{"train_examples": 203450, "activation": "relu", "depths": [16], "stem": "single", "beta1": 0.95, "merge_dims": false, "epochs": 2.4, "final_lr_fraction": 0.1, "adamw_weight_decay_other_params": 0.01}
Rows from block 12, named by matrix and row number. Rows with one number belong to one channel. Each number is 128 + 32 x the weight over its row's rms, rounded and kept within 0 to 255. All counts start at 0. Numbers have three digits each. After the name is the row's rms in percent of the matrix's.
# convs0: first 3x3 conv (model.blocks.12.convs.0.weight, 96x96x3x3), inputs 72-95, a 3x3 kernel for each
# convs1: second 3x3 conv (model.blocks.12.convs.1.weight, 96x96x3x3, transposed), outputs 72-95, a 3x3 kernel for each
convs0.72 118:128168130156060131177157128070128128096128190111063128125128089215118071150205141128128128128128128127128128126128150123105150108158138168013128095128178144102194128120128128128099069158110126142087123128128102104105127128128129127128128127128118162128072164116128128128128184146025083128074116128137128128146149128099117128128091128188114109128128117109128128128110128110133128138158128128128174128157052130128102128164128167128127127128145078121177055128128128128128097158118145120112114128078165128128178091062129129129127128127128128128128153139124113128143173179103108098180134141070124128128088128159128128151128175113099128128128133139103128
convs0.73 113:081128128128128128128128159036038156152082171128128128125061128106055128068101137128128128128128128128128128091057128142132125128142139046108111128128128128128114128059128124111128128154128192135128125058128137128125128129127128128128128128128094128128128116154128128165111132147093128128140128104134068157115103128132128128167255095187138128128112113128142128183128160128128120070088128191147128119128128128157128128103112128216128128075164153128128064121128201108068104128128064128128042128116077106121236161128128129128128130127127128127128114128128128075124097128132193128162128142128130128128128128128211128107128128193128128128128122128150128
convs0.74 093:128121128087125128069128182131128141128128071139077106066137128116128069128186128128128129128128128128128127128128128128128161128128149114128094176105155185128112128189120171128128145128128161128128156090181135128089128128128129128128129129127128128129128150082141128128125128128016128128128091128119134128128128172161132125142128128075155140128092118128128128116104128086128131128128128201128128093128144088128086055192127100128104128128128068108128114167211121128130125140128139086107128126159183077128128128124128128127128128128128128127147081128015103128128128119073156128064090158046158128065088108128128068097112128170076128168128122128128128
convs0.76 082:128128135128087128105128128128136128128128172135177085117133115131161128100128128128128128128128128128128128131115142148121128128128128042255128114117128161153106095128128128128190105143106133171128128128128128191128128128128128128128128128127128118105135128128205072157026128137086128197092132128077211109135128142068179128163067150136151128128128128117128128128128128128120096161050128175128128147081165128128047071142038128128109128128157117128100092188144090128114116135128128128086206021128128088185107249075128128128128128129128128128180092128128128128128108128128128128102128098109108149128128160128102179158114128128144089128201109128128128
convs0.77 112:107214128116128086110128115138029128132135160128128127112128091128068128077199147128128129128128128128128128128140123128127143128133094090255116128128128100128089114133128094128120105165098100210128108128124095172160128129129128128127128128128128120130113128128120143131095069128109133114115059128137114112098176128122131126099128128123114128113128094096128128108143128119128098150000155107145135100181135128160128128128204161128128076221128128128128080175133109085128132145064128112128091194160146059128116038185128127128129129128127129127128035128111156128128160128128182117114077175121101152100185128164056174104086129128214135146092115128128169
convs0.78 123:128051110121118136128141128128128128163164151121140128122128110128128128183200169128128128128128128128128128128110101128149128112128128198193119095128128115233128096123114109117128119106128121128128115128128124128149129128128128128128128128127138130100128167125141128102060128058156128153120134132128106128128162133109128128128186189128054137126128128124124128087168145128102128111141128128150206075106128200084131216075192195081155128128181039163128151128150154154128219128047171128128128187127124191091106072060128128129129128129127128127128095073144161113140161152128148128154087128109088095128140128198128134126147128128156194169128146134128127
convs0.80 128:130139128064086128088053120104128122132101128110105138098175178104128151173100169128128128128128128128127128128107128105116128123107142102128128128084128138128161128118128128128093135128123099110128169180152112128093128128128128128127127128128099128128110134156103115163128182112140122114132128128128128169105128088120128158083106087128128109194128100128128167111094137115120128128128128128095138086107128128176151128083081128093044162128146128115128125103128139128145159099128128128143188128092128171071150108117128128128128128128128128128128102128128128128169193128121128128128128128128069128072128128034088128128058095141085078128103083127095074
convs0.81 119:168158107128133128123128194255117079096108066128086118128117098133209095128194128128128128128128128128128128128128086128128148128100116128128128128128122120128113165091128119128128122128139086128105148062145099128078128128128128128129128128128153128117128128068087128150100091128129117152128152133128128128128107140139083128182128097092179132128070128096128128107128128096122197128136142124113113112097128161192128102128030082128059128143089118109129121110146189110105112128128085128140116128183101128125128128128128128128128128128128128128128155128171128139116149091132223085220182113160096128106091118086128128098128128128191208218197019169146128
convs0.82 084:179089128183110066128196141128122160128131158128090131059083128127142036070079113128128128128128128128128128128150137152146128128090128169128186128168128111128140128128119070128128161106128128151128035177124128193075127128128128128128129129128128128160176128099128151128161128128128139128078107128184109128128128152112128128137128128128128107128139128102128108128165128094128088105202107117105138167128121107119112128077128147085128128073159135156128111128131099118146069188128177128079079128128101128055128100128128128128128129128128128128021128069128128137051065122049096128128087128128128095124105088128128153110131128128063128128128072128123140
convs0.83 163:139024128182128128169116152117142115128129128128142130128144155131116128132101128128128128128128128128128128093164128123145128112142139174072128255003219163000194126128128128136128105128128128142104090161128128166123128128128128128128128128128119128128128128120120128138162036160193047128224074099155077157143096144157117128128128162120128128133109128128128125128128128127144121126128111128085141173057200128119130128124121144155128062255071000255057000234093128144113128130158128141128124128228057046223153027158128129127128127128128128128128105133128128128128128124128129128128109116117122128136132144128100128128118128128128114128128128128120128
convs0.84 126:130081128165105140128128128128125128128128134128128128128164092128066131109124172128128128128128128128128128109143096128161128128128163150128113166081136153072157128128114151098175128102143114110136194049183169070154129127128128128127128128128128117128128128128128140128128087137128128137142124130117132109128120128128128128128135104163125128128128128134107133150074179153089138164102152185055171128091128078128116190123128122128122101128128128150108153083158139092128169103127106128128160090150128104159197038192128128128127128128128128128146123152093134123087189128119128128169078128111128131132128109128087131128110128128098138128128128115177128
convs0.86 081:168128128140131055139132128128128128062108128128175128072128136153203092128128082128128128128128129128128129128089128127145134136089128149128128158067146128142116118069103128153194059128049128128174092108076128128115129129127128127128128128128181103212128122087128128178128039128131092080234128106128128076128152203128097086128125078128169167149128110128128139128160149104129128164078102106128128170118066049199153108128128082173103128213128147112173113083128128128122160128128094128128119154124122128128197128128128130127128128130128129128059128202123208128128164189073128128091092144082128085128128128154128110148148109201206128128165185128128128
convs0.87 113:128175128128128125149128127145108097128128128128131128128128191128165100151128109128128127128128129128128128143128128128148109134128128128093128129122105150129093084066091161128078084128173123128128133132148128128128127128126128128128129128128109149237128078083128128137128108091169190114128128164128107119135128130128127132147011010197128105177168128128099162128087128160128128128128128128066132168128134156104075128128055152154128128126128115128084156159128133128163113083069084128131128202128073093161095047114128127129128127128128128128110128128136106096108142128162137074128128123135101128128154097255175098234233113128157128128054128220174110
convs0.88 100:061112128222129128069128115033131180202149059094128090141128139128079072128100189128128128128128128128127128128128128154128128084128128128075050128186255128098000197111100000197177185128087128146189128128128128128147128128128127128128128128128159091128128133170128128072048128058227128200089128128123177111154054112097128154136128139091127092128128119128128128117127170141128128140079069192159144070128128159131128128128128120128129128128135049095079128092119111160138225212191128163155128137128128128074128092128128128128128128128128128128128128102089153128128128141103104128128128065128107156128101095128128128104146128143128120119128128128113128
convs0.89 158:146133144128128177128089141116128128108107128128128156128128112128171091121136128128128128128128128128128128147118128128139134099129127128128128094085128140051161165081128199050170148058141157110128159103123167115128127128127128128128128128128103152128116128153128128128137054185127079201128069188090167122102204110128116141142128111128180097102174103128106150128088154128101148078219128062128128148125128128083154154088141128083128156064145215043119199128128128140096128128137095139128211041083204128079128197094128127128129128127128128128130121131128121139128128128128128107128127127128129115128122128144128128128128128128128128136128128135128128
convs1.72 104:128086082128178137128100104134201128098071154141146142141102077195128077128091110128128128127128128128128128120128128145128128128128120128229109004128153088181128155081128188128179156170161128135128158120128140128128128128128128128128128128128134128128152128128128128128088104168128128165077078128128128118114128128128128109152141128140128128127128128128179128199117149157166121156128128098163103128128128154112098137057151198073147095059181104122128165176175203142074079128165160116100195095041154185128193134128127128128128127129128127127067128118098118128177117128094128172128128071168128172078128128128128128157129128092128089105128158128128188
convs1.73 134:128128138142128082128150103128135128139126067140128174075080128128128182104136255128128128128127128128128128128142128128128128128069104131098105144128128099128081128142138100128128128086136128104118128167179110099128128128128128128127128128128128154135107121128128128110128182128128096128109095095123121128146088128128118110111128128089186128128128156114128111105170165095128148128159161128078128128126104162073100128128181128150148187128181128128128071128027130091125152146148103135125121098109128169128138148128127128128127128128128127128109118128128155087128113076145145126136128038112156162122145102128094128155138155128164111154108124150062128
convs1.74 128:118171128181112128128127128163128063066128153128157058128128139143128138128149111128128128128128128127128128128162128144128128172103123140152043128109128158128128128123145118128128128132135128139132128145123128149116128128128128128128128128128128128150162123147128154128128194128128128239137128116128128128128128128118123115111116128171098174133129128149128128092147152128114166107128114128128128128128088157048235024090099128056128163128108158128168130138098128128089181114147116104128107109096131156128089131153127127128127128129127128128110159136128213154135167108070128171069198127128063175074128128136116066145128151144086128135128086107168168
convs1.76 111:128129051086128144125128114161128128128099138119166128120128128128128116128103111128128128128128128128128128080161100128071170082247128128000136128216128070030242128128138101162163123079191118044163128188128128128081129127128129128128127128128128117126113128142101152120133128132128153128079098212065113128128128128118128128139107116114142128109130103128183161172128097128125131128073155128128148154170128128128128128112095144142128192111255120128067128128128129163128128087070088128128157123160110076162127128085128127128128127128128128128172128228144107175058176128128145128134128137114128097130128128128106128181126129176128128100128132167072076
convs1.77 125:138154131180128128128200116096128128129126128128144128059128118128128128151128134128128128128128128128128128170142128079184128128128128195061128108090128177128128186058130128128115128128128168024136087151118105128128127128128128127128129129128153128128171124128128130125144231128136053153143110128128199128172084123128128128128128128128147128151145128128009128103254105101182154103255117161128154128083128052048128128132128112129128237195128085116128134068128116080128182173118128173128105084149157146115103157128128128128128128128128128128105120128128122128106136128084223128139128128128102128141128128128096128126128121165081128128128128120128128
convs1.78 102:096128128128128128140190128170104128128128128128102117119066108128129135111128128128127128128128128128128128128166159131128128142104128099023083050143175152062084136179154183117135128128178120106176173128149128128120128128128128128127128128128134128149110102156128128137154154166033129047097128248128128133111128101128114127119128128128191107128104084135073086179128128193160128128134128038128128128128128091195064039187128138177077043128100093104157058128128100107128255128022085128150124128142217100094128068128128128129128128127126128128103034125138150128186141098170128166128128128128127128128128128158148128128140127058119132158119084128104128
convs1.80 147:085135128147165107128166128084073128139119080196091174128045111128144077153081096128128128128128128128128128128168130128086082125180128128165171160173167108138128117128128126104128143150109139128128138128128136125128128128128128128128128128128128128128110156089128161128128096146133118122128128117129128134128111128117150100114128129130202120128211128128128174086109175128120128152128119128133109122128128000080136039086128192184241128101106128115093151128126170128126111150166131105128128178128128128168159135099128128128128128128128128128075128064128162070092128096119141092128128159145120168128101046101118092128128114065157128124124186128140113
convs1.81 148:128114154128128130128124089043106144111154100128128026170041115075104128142128114128128128128128128128128128128128123105166128111128140128193113128131128128128143154130128128152153115129137097145128128128158107128128128128128128128128128128128131117128128140130134128154151128099128128170130128136128149091128173133128156128186118114109165128137128128171156102154128128128150118145128128128209128128144135019128128128122128130121082128128136136128124128128110142128086137128125121128128192136128128123148148101128128128128128128128128128128110128108128130105128114047032128167121167128142128128135116128114128128128128079116199096255076000075077255
convs1.82 164:128089128128140087128136094128150128053088144128128061091104136122152106128130165128128128128128128128128128141177117104105112148098158184138139176107073141175128128128128135128128128128130134094128071103173128143128127128128128128128128128128128129128132158128119140119097128086128128069231145137120136148128128127113106128128155109115186128139159109128128114084198128128130128147181079129079120122083128066139056082137107090094123128173203184126128087106039124128112128128104080100150071150102128128128062128144128128128128128128128128128128128109128227128123177083062128128093162126128128091091207195080115209128105090128128160128145107128128162
convs1.83 061:128166129128120128128128128147119128128165128125097128128128128122128128097094105128128128128128128128128128128138128105149128098103128128184128128151160120198153128128142128123166128128128110128114126128097128128128128127128128128127128128127128128104128152128102128098090128057095128128128139057128128128128128128128128128128128157138148128141128140105128128128127128090128129129128128096115128128128128100054075128210128103128041153149128128155100128128129176128128128114128116128125074128128128151128083145128128130128127128130128127128128128128128125127112128128128128128128128077128095090116128128136195128128089128112173113128079128120119148
convs1.84 068:128128128128109201128139128128175128128153128128128128128154128128169128137114105128128128128128128128129128121128128117128128116128128106128128086128114086128128151128128128128169108128128116121128128127167118128157128127128128127128128128129128128128128130128112128128128158137158128128128137128128128151128128128128136128113128128123160128128105097128157148128170188128172142128075103128128128098128086198189133245000143065168128128088092099128128128128137128128128099149091128085128128042053043123032036128048128128128128128128128128128185153145179128081128128089174151128164171128128128128178162128143227194160186128128128063128128128098116128
convs1.86 100:098087172196128169139110128127100128118128132118126120205157176145102108150085128128128128128128128128127128128115149101135128128197102025128134171128108128128118161128106038103118209128172128073142183177183128128104128128128128128128127128128107183128126074132128128128169205048121128120128133180106190106101128133128176116125128128128068128128089128119146128128128126085147158128255124147128107139128054166128127110139128084134139128175128079128073182009128128128128163128072137121128128097111119128154099129094128128128127127128127127128000154086054128087047124255128130181128128128161180094121157186128113124128128099095128131128142128128071040
convs1.87 118:128134128128129109098128109143127128146122136167130128128105080172128192154073128128128128128128128128128128104128113128121128128140128128132152090142128088128128114100107154149128188128128128163128115101128147130128128128128128128128128128128128114114128140132128143128152084152159101128128115047128128108162128128128140109128128128128108128101082112128129128128075106128128128128128146162162128079117128128128058128128128196128128137095128159159128171181128128128145072128154128128131129177146116097187182090110128128128127127128128128128104165128161128086106164148096128084164050090170108134129076022174147029205175100128124038168143079114128094
convs1.88 123:128181107037101255128143127128106128128142102128128128128128128128120157128128142128128128128128128128128128145105128161101164128159128080098218000128189178128128151128135204069080123128111128132053128131055116110148128128128128128128128128128128132098187117069142080128211098092000135128128128101118070206045194128113120100171128110048128089208093109128127157124161096128109133099128094128131198128128128128112097092087128104128089099205096191128054128147168109121144128093084128128128061133197211088096128150109127128128128128128128128128128128128089192145110114140139128128128128128136128128128128128111108128142128128117128128121125128128122128
convs1.89 069:128172128133171128100128128128161132111135137108090128128122128128070128128128128128127128128128127129128127128128128128128130075128112128174128128093128128200204093128144158128128128128128128142128128111148128112128129128128128128128128128128128116128128152128128128128128128128128128135149149101141128128108128128128148128131171128128198115132131128113128142128087128126128128122091128128128128128128128128101128128255019118128128128128128128163128128128128150128128128183128128100107097103103128112128128127128126128128127128127128129128095128135128033136128122084168128108128128107128102104128128128132112128163113068128162128138128168077142128